From a checkpoint of a small multi-label image tagger: arch vit, batches of 64.
Rows from block 3 of a small multi-label image tagger, named by matrix and row number. Rows with one number within an expert belong to one neuron, the router's apart. Each number is 128 + 32 x the weight over its row's rms, rounded and kept within 0 to 255. All counts start at 0. Numbers have three digits each.
After each expert's rows are labels from the 100 images, of 14976, where the router gives the expert most weight on average: "strongest on" is what is common among them. Only what is clearly more common there than usual is listed. The data: close-ups of made-up surfaces with and without defects.
# router: router (model.blocks.3.mlp.router.weight, 8x192), inputs 96-191
# up: expert up (model.blocks.3.mlp.up, 8x384x192), inputs 96-191
# down: expert down (model.blocks.3.mlp.down, 8x192x384, transposed), outputs 96-191

# expert 4
router.4:127162092104135152126123113164130118112177092158126131140109169102168185127072163109147053147097075155100105102091127088080193142175141101134071085094047106096132087102105115110175101134102164183135144084165128112128103069210149106173139173118165172107153146172164121094131101158150167122
up.4:144073171177135122103105115126158142154060094109163124105156092070014112084119134159126141110194157112117151111158170183108074178145138085120169146182161162144149112174122121174130147160105123095105102128152152132119133166040107141136150148111135126114099177095142162123104160166117133149
down.4:104071136170126097164133080085117150161054144072165135152142110111054103140159119151144133100137119074178116085179142222125078150106109103095178185127216111176128132142166144148084139122080117082165143161089113102126162158021082113162108148123079155135147130122104131122100135103097141120
up.5:116104172148069121147143140108173207211162139124127122147168123106148084073137086119101145099131165128087174146139155178155071118110142078087153097143188153144111129179146140104077145121131054082084096140136142124119128115054132182170136107113059096133120161112138143170118182120120127148
down.5:101109142125128181097093085115161140116098142116153114135157162134110155165121134166117123163192086091096083178149213169133095201126105048101147132137111093118107120114155187164156163165105166163154136126125118132099144076138124118117089141175090123120095151153150100138115076148121164048
up.6:156103192150113098134149123114183168159149141103118129103135084131094121105106120156128160134172128124129144132137152196139060139096149076106212148165188171126131143142102154126097126132130088144120123111130086126123068165106110162106102100117055097095115113104124108142122118071082148140
down.6:127119190142112163138121086115121138140068133084103129137145114122088093071117127172136080148181134139086130133145138206146106136088098106081151177125204101155142129129155144135111195148112131169141138105093108116137132078143099110093145131117072094133178114131086132144077094106066150123
up.7:130165155122135134141149123173109136144037160108121145157183087189146112111146082111137176144167116074127101128123135117178143142085122127151132139117170131186123110148086126126103166131125106162126094189150114149127126114153145105096098095136111094113113119082162146128160115089127117149
down.7:118130177138121125147123074109130115134011142086139136130178114139136100105133053174136108145171124078140126094173164174174156128095097119098123172112178102176133106122133112139101154158082130130144134159104120114081168105134119082138202134117111120124163116108132143126121116109118127149
up.8:095226109119119093170101137153146139147165115106098131113079145169161087172080128198152085172104136142117104139129194088146177116103083169123104141108135103093123182093134072152109164098183110194117165102080136169117082113200118146152179124133138158119158071125114075168166178124109072120
down.8:101089137138115086114131118129119162156099136092173114160173126134075100147186096098133187074137110091196133139150099219103049164137114149119158147135130152153146128163150144156128145107100081101148118153096141092152194142060079126103019106149131085116113170122076119152098123102068176065
up.9:133166136119135134144149126179101127136021155108126135170177083191137115117154095090138167135149112071140103129119126114165152136086122132149126136096187139193114115141090129136091168118123116155122101196148107148127141112145145101109101097144117105112116126089159152126167120109128108146
down.9:123128176145120116152134077104137109133010133083142139127157110133127099102133075183140101145167132080147129085174170177170153131097097121097132174119191102182132111127136105142096145158087143113149135156102123112087162120117115084149205145106107129129159117103141146119122125112109119154
up.10:117085176132090122138147143105172200201166130097132126126177120100130079088143076111104156103131141117094141134140147195142048114114154087107159127150192150156114149170156158104075157127126054095077093112115135118125120099066123192176137108105054103142113163109128153175084193136085131154
down.10:125105156118131140126117053130139124125083149088145137133176147125086115132136122205149106174187084093099094148134210197107098158117094040094170187127123093142096113116165212173159175139092150150144131138108099100089154057125136114102083161170110125146118104132158125137099073128086167052
strongest on: brushed metal; hole

# expert 5
router.5:121206125099145079142144166170087117129065135168134135110133142154118104158096127149162145125118125132204120138123127122195211159097093149134055131100112135127168134091044100128090139152146142152120148167129153140113109091197142104106131095147141117079108119099143093107159156083172167110
up.4:132082106123105104122177123109151156142183148124145177142099154116138133153098127127139143098070084130138125125070127122091088114166154113158194161116148182154135159109155207091120072111102097058137109072125131127170082124062149138161101134134080110219100141151130154137109121123090128108
down.4:090123093165148169122091125141095154136171113107140069158104096147116113140171123098091139097072116115065143152153097108100041147127094122113125084112143137086106136100125095155150173127092072129149164161171097182160125174077068180121082091155096127147113149189082092169143157163168107158
up.5:134119140125120145094134126130156197197208146100124178146125143114176096111118064092082128141099129101076130139071160106126105139175134094137187117120148152146107136148167156087093102128120044099104059073153122128131081105091125194160154124130074103153149167156135151196128119148132119146
down.5:096141117144170160115100195116067140106189124127086135060075109122148154172107061071166141166119150134046139124143110156158054162162148142136170096131133199149200155090105121078124102112181078133066124066149156177098077133098122137110124129081075152088131175130098164124180090091123148145
up.6:152118127117094132105087068094234153162160097095113159148113168114125119132083122117105124133148120087054051149127190168060058141166122106129169139127143070089097162164226136172126107131126109120158129093156120111125093126132134164155121143154086203122159126125147083159132116144091087107
down.6:135148131147080165097121155122100113110179098162070073118088154168110117129160142156120122109136176141085076148115108140135050122128110141133160090152130136113137160138147108136126126094155114126117089138161144171130114131053114128093105141100049171103073137187106139141151142190143135111
up.7:108127083152139166161099082125112170170140141100141118163117080158116119152139122068144050148077101025129163108092149106113156097122085111112153148105149133143106097099073127184088116168085119100153173125163043135090101152128083147130144161179133127134171077141114060133190128096115145115
down.7:103184109125157140119107175118182158161199101111092136103107125075121092144076083097119106123157148135119147124152142124135146144146099147098117101131154085076173160130133111153101126180165102061126174087178160158121065160098118170132105146156112091139156124069132110160150142088087132118
up.8:120114130108129106195180119116172149155174173089157239153109153117172112125093080142162109189086099118116116081089182099106112126134103090163176169101123134151107128121140170108064113114104085108175117089100125089130120120122135130181141133122110162205158104106150138155169101120082111086
down.8:102151149132116149087095132147122123114130116102097042133155109151107099130178127121071181057139183141129109165160078130165138116073101162112106081159177095100138129147120090135137170113097094106140135197173107157173125122104117104095117061139123077093101138145077101151130141125192153152
up.9:155132147103114114148177126111177161172158183081148212122145169140144141152117105127161133186126064127127109109060171126114126099135120104186204176133124173161093101120129174087117096111095077133141080090118115106118106079148149134171116115127081141201132110133157141142128097119104149084
down.9:121170141132100170100105144118132110105136123090110094119160131145127061131194094130090151095133165128118107136157095079162110130084057150122118102149150088111104150145163085143144191135098098113146125188158121201162144148109110109111099072104113114139118156136087116162140174151169087164
up.10:073129085096171092179143125132119145151145145113151202160108129079146089135051050112153107143117122098097164097116208137135114139183118163097133159073130099162153125106108167113060120151115101079100137065126146126106112153120155147139171165166141108133147089081152114158165106102089144081
down.10:093168066143168198131104141126155154160159077096127079147095087150096105177110129090118098107103151144114159130169111126107131100099074147107127062141156087071150095146122076173091153185128102082176181132184125164129116164098067190090116104119124118121142114127080092175148146109129113136
strongest on: wood; no defect; defect: none

# expert 3
router.3:092124084124125177127155153142094113107229120188154084183138136140190137137194089073100151034101152118175125155111086084125151144162138156133071056101063114135152087138158117132170125118116132081138096176150147122124157116077111121124102080137160091136091171148119136142154106137171117105
up.4:112089179175108086157143098119175140151063107117147139115152127126091048086136145225106131111148121177070107137163157205154054153121122112149171186144180132163127178133154125118153126094115118133103129135118121122175145102068170132127141120121097110133088112137145135136073158109131107129
down.4:117106179081110095073126144099118150147153145119107153081131205102150154153075086132149135140180142111159095098126163141163147144131158128128127134154166089120147129145147189087127075153149104122115104087099171145087082091216151114180189155121168091084135163104150112127096094109149167115
up.5:072106169117114159172140158117153132124160122146205119164112142132200099116139077150103148082086117151123155165183092114089148128103127066060096110086146120110145135140197115114128171071040110114118157123089110116164134121149114108173132070123128077158106160132073109122126141103138104142
down.5:134089127139164112169100127127068102084138168133108174125085106130130149099124118127201131173085101091155173083121055133082122140129137183103160197078104158165131195097089136128079125094124133117091153107108128097133121166056124112130117157128122152095199114136095128070145135135085108131
up.6:134103140156151087163103123114172127142066086088137156119137110131065076126112153203103135126136156171088100110152158217164084162111164140151166159159182144116136167138140120132098127170120121152130115147119163137178138134058119161135174140105107124125107119126127131147086228137111109156
down.6:138076150092082114070124101086140156151102139074116165081125188094091118135109115138141115136145134097132107103129142183143120184134123109123183169131192092164130161129168206121109127158121130090125145093084134141144099093130156092177166162119116133131140181097144116102090124112110141114
up.7:122099097108125114157075098094148150160103096122136081151164132163117099132145151103086123094111120118094103180110175135173126111138128139154143143124177080110100137148136126226111117132089115118109130161168147194140109101100123169190155096178105126076128095145127070154124210144190093120
down.7:119133192130165070107120102150113118113133123117148153132201112119155146103107150116111142089115077161080133153140075139104173123125159067136106141111123200142131133092079111080163136121118125141101128143153097124124142103255136141127104089148171083143103148128104146124056152114149185159
up.8:023122181164167136181101150102099148137120135151148153128101089149124149136100096162134139127106114134086117109150123179167130159094167091123122097136218154112143175091137092134049110121120089186115109134143144129150111148136070145112155123072076135048089130162077052230101163108135119179
down.8:107147186105143091123104142089083137133155172132104195104140147084145169116090132102181118161115104122092186078097092169137141155156149079092125126077177154106142198113107149085107092132131105111083143091160153138100080136166147095142150160102146126099162193101095085104115098066103172163
up.9:120153126118133129131116143136147179177187092125097119095083139080181068115056042100151072139094151105123133111135162103135174134131074152109106138104134099140150152105085130121086191164158065121131155073139112152120053144220158150151158152120147125129152108075136148142161177127089130111
down.9:114155109154129139088104146168094143162115126128133081151179113175144120134131098061050162081101116115079172158126087082138125128156129142173095072133112164109140084128096083099159145126128090136128101172198140166126179115160108188112089086151130104148092169170109164181118160136219106153
up.10:126114159141167133107150209162099163157095150152113180073147149140127157146085091147188131181109056054140117079108114125103128146138160124138146137179137232144166117094092120069146109181178082155127081087111184150113162124138117134162117155098061165061127146147138137127114144100093124132
down.10:080161122167175120150084144124064152164177137178107125134088115131135186193115105079175154151125134103148124113122144141177091140181177108114111059109140146091176116086073144095133084115167117131069117140184180154082109142133082160123081130150140117058086098142097077114184074097142184124
strongest on: stone; no defect; defect: none

# expert 2
router.2:139158140140114150139111083157180117124081099097077154137131121131112152123151113128133118127145134106037130078159119140079075181109144091146146153094093110096105168120181134138115117146124143131132165104159119092124158158087168106121119174120071179145206186094172125098160100101088082148
up.4:134091124097140155076100116158090139138142161138175115167159110107152149148139145055134100123106069035184097147096137080118172095165123088114116104090156156155103082105091142134142128133077129137135124125171111177102122094174110121173119095152175072119127161171148100118100134174174154116
down.4:165125142118143125097084137141165102107121120085128117104114129079078117124076163131104113109183144129190140139121176128169143123191122135107122095125187150097121124162113085111130162147127157062101135129168147187103090150183141138165217105126165092146099171109183135109083184148137140142
up.5:192123159144083112104168146114104136147130141149142136124091165133073145099156207153102126129144117156227123122112114154183164142120146125113114143162136172144120129127100159055155135112081134062101131161078138098188118085090144165152126137153113110154100144135173127089067172136172179137
down.5:129124146105155105163154122104097120121136147097162142148083118118064142107120178156156075154164100167255134105124102141118226090092112110123094165092103115144141117094128161154071159153094170112144161125058110078117095094202137120162127146128156116181163079111146155073130133133070173119
up.6:102068142134115127119172119136092135134143170132175129182174107111143141117150108110117125097111108092169162104117145128162138112173123111081124104134160159169127061163063117072163139120052124110141093156129120152127132103132091114154207100106159094090110164126148085130110114126179200134
down.6:128107175120118133106125139122155121100146111103115117108087148097107146128069153154127121120183137125213092106140157147142125151143177098134123085138197138078142112135125127107116109153131122126121106140155159155121098156191131134188201140085175115114091176137165124127104167171153158145
up.7:119109145133117122112137124125117198207173155119196099145167102122127135118116140124086150046127127128146117160115124127149180100132141131103135108177180136124144072150080103133154147091047062111132124175164091116157080080148098187161144093137126051136092129152115117175040155110192170178
down.7:141118161130092167115153118164159138128136090133103157094212146092125144063119079144143155169158125151081151137124145131153083179135179040145119132147102168148140130119150197080175106182158104131108116103128157067119123105143191117121099165111059135159124174105163217104145090119102115145
up.8:103090141083137124090125172129101168171192168084173136105117168099192081142093104122136118142119140104190091140115155091151151134168099169135119114139152115144141106150111139108136148106140080142094116105106139173107082085195124164185137098152210073101099154124133138195087172168146106131
down.8:154131103150105207147172110178191161170125143116180147186195115167109103069147116090136123134119062123104193158106126103103112146157102045097136127102095164157099078144137152158123181182081094119148144131110088080113128110154129153120091094136087130208147149142157168116143136115119088128
up.9:156142096144185151073125184158086153155132163101095171081138120135119139166093074101166117162141120092128147086071102118184121147162158180151144120158118214138159125121080135103092110129178104129066067092142197154071122093110116166111122146137087131046167156126153128156120150125126113165
down.9:130230082161137140155108130183112148151127092154112151150055109169140141128080117159150107159113108153062157097122108105106101230114144126179122121105103153110164153076140108140108099176155109144099108059144159097168166169120140164108080152143102133105147147123096128111161130099070094101
up.10:138116148114105153085158169129095168171194208118107167115119166113189111101094068081148114132141149062175160091063137074165141125182099164136155114147137140155127100162093162095112110143112072070132085099123139171076072090147124159171153143142136096097150148120172116168145136111152124127
down.10:119099165136173076168119105184168090061159105133157126159122089154176133125142104142103167098096062142137139168141096130057099128103141067144142164086169168142115143061156109120088181071062138141148128125118074114154124109160132067120164059113124130207109122154131191130126129128112125149
strongest on: leather; crack

# expert 7
router.7:138129122171138168125091163110085155146150194136121099157175081189117143112180132138085147132102107126145211153120088117124196106115139121130135111144166189166097113136079114105071127112124107139100075176107104157087131139138056172115161106119098137135114121183082131147125148160170100180
up.4:103125157157151140129095163091159178180139114139092150113166136099120139055135113135092146137132113134093165093140100183128165169170134111065092133132146169161121182151130141087084140106136111121058108115120150104123071042111105171133193147088067161092219215147141126149103093139130113158
down.4:119135120105145125091093102160057133124133156114063125103107159114177146148126066097146092159130159085165136098125156058138060092157105196124145129131077117109128170121116156123116137135196114125088115122173159182118180200103129107120080145161165107098141068134130129128176132146077157071
up.5:174110162148157128086142130051109148157112150108147145058135121080095092076144135150117144128166139161133142106127092148157173129156125143107128163167136131194147183147137164117124134112147118115031132071081128133143058089117141168119164149126097119117178154134153149096066097142153123176
down.5:100149108133190144155134129163099161160171112135108147115074146145177192184068072160191121216138134152132110082128143097164066096151147147168156115125080161106152107093118132127131102130191084139109115090146203145119203163101109118116076155104141131104099065128140153159202121129077118094
up.6:071125153128109134072077171141195195190165124162105113116210168115151161131139094102082132126081111111109148161119155169113163157172131107074109113141146164145104180139119134082123138103132101120104094107138128164075138054111103161139172133119098112132150211142100136165118117145157102134
down.6:156080107118156100083082084135069131115126173101067129097159124104131145098159086079117162116112162095145131136103110084105128082158121168104167159130074153136099189139096166124074128080163120142088114145158108123131131158098136104096119117175124145109188109148124145100119091167105157158
up.7:094142121124157136190176127163130158155126120142151083157122179163137164151151134109175087128123065092151046122124120112100127123083144078179089155096072155126114064090114167141118130103089111143149121157094143104150183105104126140200089116157123134136117115152167139092154188146111142039
down.7:137172160102137076144124148087055133152117125123091151083098159137092161117124125159155124187193148172186116089092096176142203096112142155135088145123043132153163143115119175126127085108162114132075104105099175097078121089106160137118126188138138182107163092117149168110150102132115182137
up.8:141083150096086085140153067146180165162140168104125171177144152141170113115054090062199107160116091032119098127093181127069085062140112146133187166062155112128107142100110175159093098116103079091150141090168089125112107159135196135203093142185134119155178075112168103150123119086090108065
down.8:140135155131075144105149184121133129122099136142087131106133163133127126099145147140130147135098122151172168150138130100185108144112119090134112159126216135164096164123137174095137148149137141096121137132118115188151113125110147088145140112136053115160126169107165157120140145137092083133
up.9:120075118089154088126109137114115142131175069117105123107180070138133146134178115116095174085139152149142081175142097150132167093079214147150117112177153131102158125115188144183152085117148090163121119159128167113135131056106104154169075108099068125140122101102107144180119135123136142175
down.9:112100151115160113131096095125135152162163099094195142159177065113165131146158109103124170077091119086080125173165057139072191121091166051119099118106131164117143112096157093140128153121080089148137143153126104071134163078097102136187139067084186121157112161135075148137090140121130153170
up.10:147165093124137152132113143151105128137128113113112130162157112159125097134161109077051166068144163134083106164109143128195174157100177196131109116158126065122175106158117129136138151153109108121086108171135159107154068055159150170128150151169086114134125107084151109175128159089190137180
down.10:093092128107158117174124079172172141133141143132140120178181159159229151134163095145135102088104100054159093144123134130075142082134116098112053117096053146146106109111135132145112125082100093143163111157106097095049212095089104099255130118135151192118133104163132110139158121133145132093
strongest on: smear; tiles; woven cloth

# expert 6
router.6:175102170118150091149153155093146089085132131142099123074110132119096119122092162173150164194177147192142088155123145161157052080111128147117166182175190124105132185144162135134133118101178148162145128071075143108169117143120160119066084124147122089148125067102090167129086086128091129117
up.4:055110096136160185101133123154090122116148121175137108182156165125226152098205082061097129034103132077130146137129085076114141142178106156114073071084043141178142067123147133087176140132091149061136088147173137138118183108068117082149129106131148127114127182173156141109138103160161126088
down.4:138125106131131153090139186135150101098079121165145115118159148114108120100134093087099194095143192159104153157141133078165122118213137162104090075177054152124131127191127090110152121101181150102093093138159170116115148159040144157098125129147165104113113173132140147147107167145189082176
up.5:161101134151065147121212137086152132123186130182123086087113157129143125094185132141131149102119143155144138099128112118153145099109177140149154171169125112176127128178121189076112082111123119098121119136088130118139116158077152120138180148089123111187117150125141170110139112170168077133
down.5:094112133115152180075089160111108117089163107130146158085090120094170138164099067075135144126119141084105111109171101129112176187118142161121104079126117128124176133106153120118098132222129147146140125087117156127139118143100097107133130141072176113114135191136095153150083113163129151168
up.6:080178108121131102112068107136135210199188144099116131142145156130192123143109060059096126111119098056061126154108129057110165124144128119175161106076121139124089126100131127132130137113126047115136123107177113188087116102179120200178113094152138117131135158153129132182133157132170070135
down.6:125175111126092107126143161111150173182126097156126122088145174089182108124100132144118116183140123142043135144127177113170109139163155073121110089129067124122143123146103114061193118124194096139073118087142152144136077115176158189204116155130138113126087145133126162123130152109189114143
up.7:157163101079075157114143085133130141140160212084096145168119178148141130089158112089157092167150094102127163118071154082148123079168086120135185136079132122164042108175122220139060122117091094026145117153155093138114115126087164123125109151170088094159185119139189092119205123107095128112
down.7:102108179149202065171103134146092111092164139164125158139141106144153161157068137193136203138129068156139126129110114160109099114112179121124141131125173159098144163083114134092121098091140121172105088092136162129149126104158105139102115102144107081106067075154099126142091080121123160101
up.8:070133115111068118105124071129142211214177160105144124165158150117190050112160041072114099099084113046102123135127151097111187105142112124143141114074098115160097086136112156124134138124080043088114125140163095157089144107126124178201167095114145118139160162137143127178155183139169104119
down.8:134144157137057116158149187054140215198126123140122121119076147099175134108192139118144104164110147154120084095134131112148066112087166091117120105139092104147134144161117112086164108082140099130122131155133107126173093120091117148202141148081122131110149124139115092104148143091166153144
up.9:113157119138108196169157132127117155140127168165122133234178144146156173118135116088173039117137110111172171134106148140140156054138135124080073093106114122164106056150082146070122128123090136131146088142148091121034150150149118081137119151120101126118155085176166108099163089125110150094
down.9:084142161138123085186124095111038170173073114080111141156089122179053134136140141223170114139107175136134120096157091175147067155075113142139130124093193130128164158076137112135095151118127139164109146152095135132184208132085110104118134117088120163119109120143068133107163144099088144145
up.10:122144131107128109106085099139095150154158209077093155219196095147156089093163092103076137131094138076122219128100114108097153076171089126094106114070142158141073140155131117138075149077104091117116099178165071147081137121143104133134143092127118169139191124175116092163167145139097136168
down.10:100121104131135175129114098163099113085120108163102082181088081170162132153125152144125079115116134119093091131155124105133076114083119152120139092096159100093158160118129098163132158147132174153125147169155145190182144217097090099104104131140130088101110057149079072165132135086106087114
strongest on: tiles; no defect; defect: none

# expert 0
router.0:140080119139131096100104068144152103115075107087181147156129121081080129144121162133127112084142124043124085124128175162104113158180125132131179131117161131145123107163138113154161121166107154097156115131182158129117163163076125082198163163121168167128108149104168120095130154144121128129
up.4:135128138104117127119199139123142145133181165169130085139137111153197131077164114088113208100123156118179143186103064054152158071113146106105067104104099132158115105143122174119113136084115102105127112142098065102137089044164124125124083048139124035165147136151125123119147077093135147128
down.4:117179114147148157161171184135113108097195146183088116146083146156222144128135131101135124158138111159143121116087095025127099112099124147147102103130071147122132122121110137116141137109149130129136117115150131145150080147185114111119059112117095072144130107159132120133160095111110120092
up.5:118144178095133118122178134129131135128146179155112125134132156154209129079162087136124194118161164145148125158114097068181152088103115122094076119131092122152113116137130146092135140064131104121129089131088097114142104030167155119087102078148124033129145120154142142130122051104137154130
down.5:115183163129113149124148164137102120111151149175082112116139161140209117124130085101134151156182144152123111119095116049174109119112120157137094098133060120126138118148101121093183146100150108132108115133145146164138087124208148121096074112118125053101114128123140111146143100087164113105
up.6:171159143095094178092089106121156144139137113166147086153155124103112127111089142071087150138160119157061163194116155134131079121151172079107113128097101045092097119152151177123136102165110126103086137102179136109121117106136160146128064126184131064137105097108133114108120099107111149122
down.6:106126092154161122106089153161063105095068133127146120112100132128108097156122150139068097080120110104190091117144133131149140215117094159163144138104159136180151145123085078118123160128122179109126119134138132189153143160096089124149150154156149110088084169136112118148098177142221106100
up.7:079164145134097170128146139112125211211214124109128106076106118130181074137140046106126124152137159155094126120139109089149112107077131084167141132138128106149139125104154157133113141122128033128093138089117100155114073099156117201110103108088100045172116139125070155215150100118115119139
down.7:135120199130118152116114093164084110085119197082117173111165170117105114093119143129117141135187159148077178136103146128160051191163074109150172158107118157167109164133083143101142181113170138095078153111141092128104072125122167106088114132192126091150136169113139131120087079114114114156
up.8:084166153126087151151155144140140231218238129140147096112092131165202090132094055121127139155115145132114114141142148109131105118102142086127138111133124111131133118102130161099099119133124024142096099088088124150117091106167107217130092103120093083132100115152090154211135130135137127111
down.8:109103193084131160153109099152111123092116164059130171113144153099097143138139119169145125120187131123104140117156155157204074199107098084113164192082157131133109150116116190134107176186120123103126183139101095130110124091125150091113121139166093097134162173084112131117091108116053110107
up.9:111087163134136105088125121123108147144165137094165120110119130101096095105142137147134156099173162100233121143144120129055132121155080132082143137145041151150179085155138153156174159096113102086144138117078142099140161133096100162102111121159180102131099141132100165125105167169079151088
down.9:138138103094138151166147149167158145149143128147141113158147118194159119118126133117123155111109100198088134198105154085166146123081135104166093156112157113136105150099152153164079142146143095175131123106100084088151066081198156156146091075177072098148092105137132140158147117134137067121
up.10:162120196134105167089175100133122143147152159105147138159138119101132109036167126103093132110173113087127139147073078088071145122130095056143173120058080139177123083123156190102133145128074104135144126100145085076133078137120171125141093129115147085176158158170143149109138088157147146137
down.10:154104075093077127119121077127144179203146134083137126172190149151067079150194113150138165092131138108177154171128151148133145111146074103132118153087073107150105124142164131159111141122090099113151155163083120120120155100102160153111154118128160170162058147126148131136159121137108151080
strongest on: carpet; no defect; defect: none

# expert 1
router.1:149145092140121160135146177109081228215136111114159138093101115154095148160128140116157089109094104101205081081128107139163128168051132121148095150171157143124140107104082145145109132149121085157135165179104092146170084124140089199155113123109093136091122134130135056122091177095156117154
up.4:081076152120178086088081140131106151143152145105089154089164128123146136143078087115180150180083111092083132103159132150123098105149153135086111162080147167110176161089134119124088112154148095129082125078146194128124110102138113147154164166127114136100177130124104125163117157123093115164
down.4:096123141160178151129091156160073151157169159146119148138151151181201157164097081087146154107106099100069141127125148102183080120181148146170082116123136156113160107082086112068135104183144082150112081125165158170130153136122101149119103125192110112113102092181099138182137138157132155123
up.5:143137136117094159115134111121150152122208154150076080103094111140181167137150108101130114168143126117127167134102149122142062102103132094124199130136160113111049123134115171121140118129138105087145131128189052166095119171122130111106074113133083085143125111119134099129165060097097182102
down.5:154092140103116071138100108139102092095129164090088149106130127142107150145134137161155142161134107137166117134111126182133078103111124153122178203096207144136113166112115159126149112064121138166085123115085124137147171072135143089084133090152116145102152076104122116095125079104068181100
up.6:096070098099137102116151106148160180147232108100135128102153157130199114159133058115165150132061104068119112171133122081091130088125149109145140174070109163140152093110155179122117129144104046121117117062084136133128109096170130152177162078096123109158112112139096148160162172128112129103
down.6:088199130166144160115058153129097137131119129137087135122134146127129130201106090110141149174127108088085141106155123122142052138150127147162097075121129136064110128126100096093128142141164132143141130168178155200096168158116083156062106142129149162077092145160105070175143127129135094138
up.7:078101151144092112098192091175145206191191145137135108128145148141195112115175085130140132144090138075062120132122103049109100107125150082147133099122089167110117046131132132085182108124111049123120077125149130119146178125109120159172129096092128068166129163163109152174173164106134129125
down.7:080155161143094155108130157117091125095112151173127137141176132135152114140118119134142124160097145141083174083182105150174158138133119089086058043134102125078142131158116097086090134152147124125094136146153177147102083181171098096088163157076107147078103188149068060135149159099153155194
up.8:150142153137132143114173226122111158188134129156123175101115129119117073098164115166115155138106190176159155112115119110181143098107128140153113097194130170132148127135169110074078132131165088149093061132084188140141146113062133195115138118070107127129107106120119194136140207175157082199
down.8:137058163109058175069158075119162125128148141168103103157187147104158078056165081095115096105069186102070128136137148088127102093176092155086110097156157103164127125192164141106136149174138118116160088124130114157148148155092138084114208148098133118136164175171134128157106135199120117136
up.9:127090110047135163092121096148164155128255159074115144147129157147247126156135043051094154140083133054096099165088134070098092115122137130168183162088139113106083122126190171162106103153094063112146115095114105130132114134141168141139115091142108106172140127131125114173128131146139066126
down.9:114105162114148103147065109148109122116160156110066135152129107162120175194117132108153177163133100133122129148115135205116090088127139147140145128088163162068103154104094153120149110090118118153122149182165111143095184127115112122083111095155130164103127080131128057138132065088089169132
up.10:081128114134106145183162138098159162144219137131115137129126148120197098133128076119121067113073120111100184109093127075123109089098102073139145117087156110130096119125188140131103125118098069060175137106150092142130113157083138134136163149082123098207115114138107093187176115075118095131
down.10:123100119152127096162126064128135066055097164118119112146166131183148099135143124140128154137136167147110149116147142153111139065114100165120089126156086095105100109155110097152112137086116142128158134204100113087108200150153104107062143118160134197118164032142136088121131125126152142156
strongest on: hole; circuit traces; woven cloth